From a checkpoint of a small audio frame classifier.
Model: 1.77M parameters, arch ecapa_tdnn, norm batchnorm, activation mish, depths [8].
Training: soap at rate 0.0012, batches of 256, held-out accuracy 96%.
Data: 26041 training examples, 100.3 epochs.
Rows from block 4 of a small audio frame classifier, named by matrix and row number. Each number is 500 + 50 x the weight over its row's rms, rounded and kept within 0 to 999. All counts start at 0. Numbers have three digits each.
After each channel's rows are labels from the 100 clips, of 14848, where the channel reaches its highest value: "top examples" is what is common among them; "loudest" is the band of the loudest frequency at the time of the peak. Only what is clearly more common there than usual is listed. The data: melodies that start on their tonic, played by one synthesised instrument. In brackets: how many of the 100, against the usual share in percent.
# c30: last pointwise conv (model.blocks.4.c3.0.weight, 256x256x1), inputs 128-191

c30.106:550466450522541480445487500431497547549494612581536501420473502414503558536498505449521462465592423522507489421443465463483404498451524422408500523563545523570479360473548549412557535533468489
top examples: staccato (71 vs 25.5); bell-like (39 vs 5)
loudest: 500 to 1000 Hz (52 vs 22.9)

c30.180:508447375436463556503462449505418469515544462516446507455496476400430474534517487504541455523505489521427427600460386480447443526547554544545600489474496540494546589487502507517333439587407504
top examples: staccato (59 vs 25.5)
loudest: 250 to 500 Hz (50 vs 22.4)

c30.218:472488506532552542559527364540551512527420447455531491443521605523535458453521503413486509434499445524472515414468477444499488510453544541458466588438437449541573523439607482569456517532539472
top examples: the note C (90 vs 40.6); tonic: C (32 vs 9)
loudest: 1000 to 2000 Hz (39 vs 16.5)

c30.142:495430476484527574453455452455531526527449544504442480498432460528442429542499418542503429628512521539446481522391433481511425508540492497527576459454562405508516521512490471654550481550474458
top examples: the note C# (80 vs 40.1)
loudest: 250 to 500 Hz (46 vs 22.4)

c30.145:524505562463457498433616388527488512454500449487484466468502479522441568527558637433421511519550518481548423595443490476507579475497349478524459416449402412540433564468527497429464518615569527
top examples: the note A (80 vs 39.3)
loudest: 250 to 500 Hz (61 vs 22.4)

c30.12:388423533430440503566453529628545486480518520474508375545387536550495481535538462494528414491602482484531618548422617474483459442513521498455574595543459462555581477575549513441552472515513460
top examples: the note G (94 vs 39.8)
loudest: 500 to 1000 Hz (59 vs 22.9)

c30.87:500537480494483471471446498612512507571474537406516494525501504425487473426602544473571613475484482497448506414486557547500469503502518515436529423531448491509548550438600575602409524491535572
top examples: the note A (67 vs 39.3)
loudest: 250 to 500 Hz (56 vs 22.4)

c30.255:489532509593465478363538483526495513455530463551454506544518563488550464487420579414532490503493523548440471436464516502495477462485539455492543555462465452554609458562481488532572473521481481
top examples: bell-like (29 vs 5)
loudest: 500 to 1000 Hz (57 vs 22.9)

c30.136:557609454539484496553430573492510528481522496498511521525515463558584481453554475567480432524492478431472487499513410461400547515537536510520464542551549503511515536469443542557540536568506532
top examples: pace: fast (63 vs 32.7)
loudest: 500 to 1000 Hz (64 vs 22.9)

c30.104:568376504505432475548541455542509541485502513565530496440532559478595533459622511456552527469457504575497495501457450520573486479465539533532438465437470512595457471452523437518522435451585594
top examples: pace: fast (67 vs 32.7)
loudest: 250 to 500 Hz (45 vs 22.4)

c30.188:509489594517497518542519495383531528407550462525525564492511486481541450480493502468504496556506422472413502486454469527556506510504515503493479506419444393416440524493542580511549455474504472
top examples: the note G (79 vs 39.8); the note D (78 vs 38.8)
loudest: 1000 to 2000 Hz (46 vs 16.5)

c30.247:491436525454477615472420448485497574478441531405450493591443504552507628429521557483541440542487565495531509445507491535499476539525524474449511567481407514513472450529531353462543568457528534
top examples: the note G (96 vs 39.8); tonic: G (26 vs 7.9)
loudest: 500 to 1000 Hz (65 vs 22.9)

c30.49:508412531493492451525390510441534455549581548467476512544470419444517540484553531520506535400609630551509560469503451464509416494465643501427514496548533429507501447514516483504575452505505472
top examples: the note G (85 vs 39.8)
loudest: 500 to 1000 Hz (60 vs 22.9)

c30.164:550494502537531507568561400398548497538433528510499471502434469493432417510526425453547540397503472446402477484619528522417507562463484486459514516535526477498495445472480541569525454492474480
top examples: staccato (77 vs 25.5); the note F# (73 vs 40.6)
loudest: 250 to 500 Hz (58 vs 22.4)

c30.4:439451525529534453524501475411531453529488510393550482532509545481523539555494467440490519512553506483559522455467474439449466529522509514494518548416460474442490613420547548437439537531483501
top examples: the note A (84 vs 39.3); the note E (66 vs 39.9)
loudest: 250 to 500 Hz (54 vs 22.4)

c30.204:508530501494628445405551529443505499497507395435443487349501529558475510504552504511547422577454511558590580514451467499499474541502565560570425444529586451621524464539538485564452515436520443
top examples: the note C# (84 vs 40.1); pace: fast (71 vs 32.7)
loudest: 500 to 1000 Hz (59 vs 22.9)

c30.245:539468569519527480459576469482501462438513515571490413530409543493459639542502530483504432423502481534524489431499563552460511451551492430510475487490531393387486531469526488649474453452482547
top examples: pace: fast (78 vs 32.7); the note A (72 vs 39.3); the note C (67 vs 40.6)
loudest: 500 to 1000 Hz (50 vs 22.9)

c30.89:464428511495502481556530551480511460519513416510521442514506448535492508569588575379482459520543588486404525450473560504499506503417558385564595565491558459515495410526496509528521493503513544
top examples: pace: fast (69 vs 32.7); square lead (28 vs 5.1)
loudest: 500 to 1000 Hz (51 vs 22.9)

c30.34:485532474518578395495572568443454475491552439414461459514501518513466575460495542484543537451460500464593472512494529509469461605504538489558609588494389472493515536507433424440485607506482440
top examples: pace: fast (87 vs 32.7); the note F# (70 vs 40.6); the note B (65 vs 40)
loudest: 1000 to 2000 Hz (39 vs 16.5)

c30.176:481431504519539431554492457450468525556469443554481463440533433510620536505569514508431480474612498450431515475463426490533469514526565453556418487391502424471477497466517479532478537564457522
top examples: the note G (93 vs 39.8)
loudest: 500 to 1000 Hz (56 vs 22.9)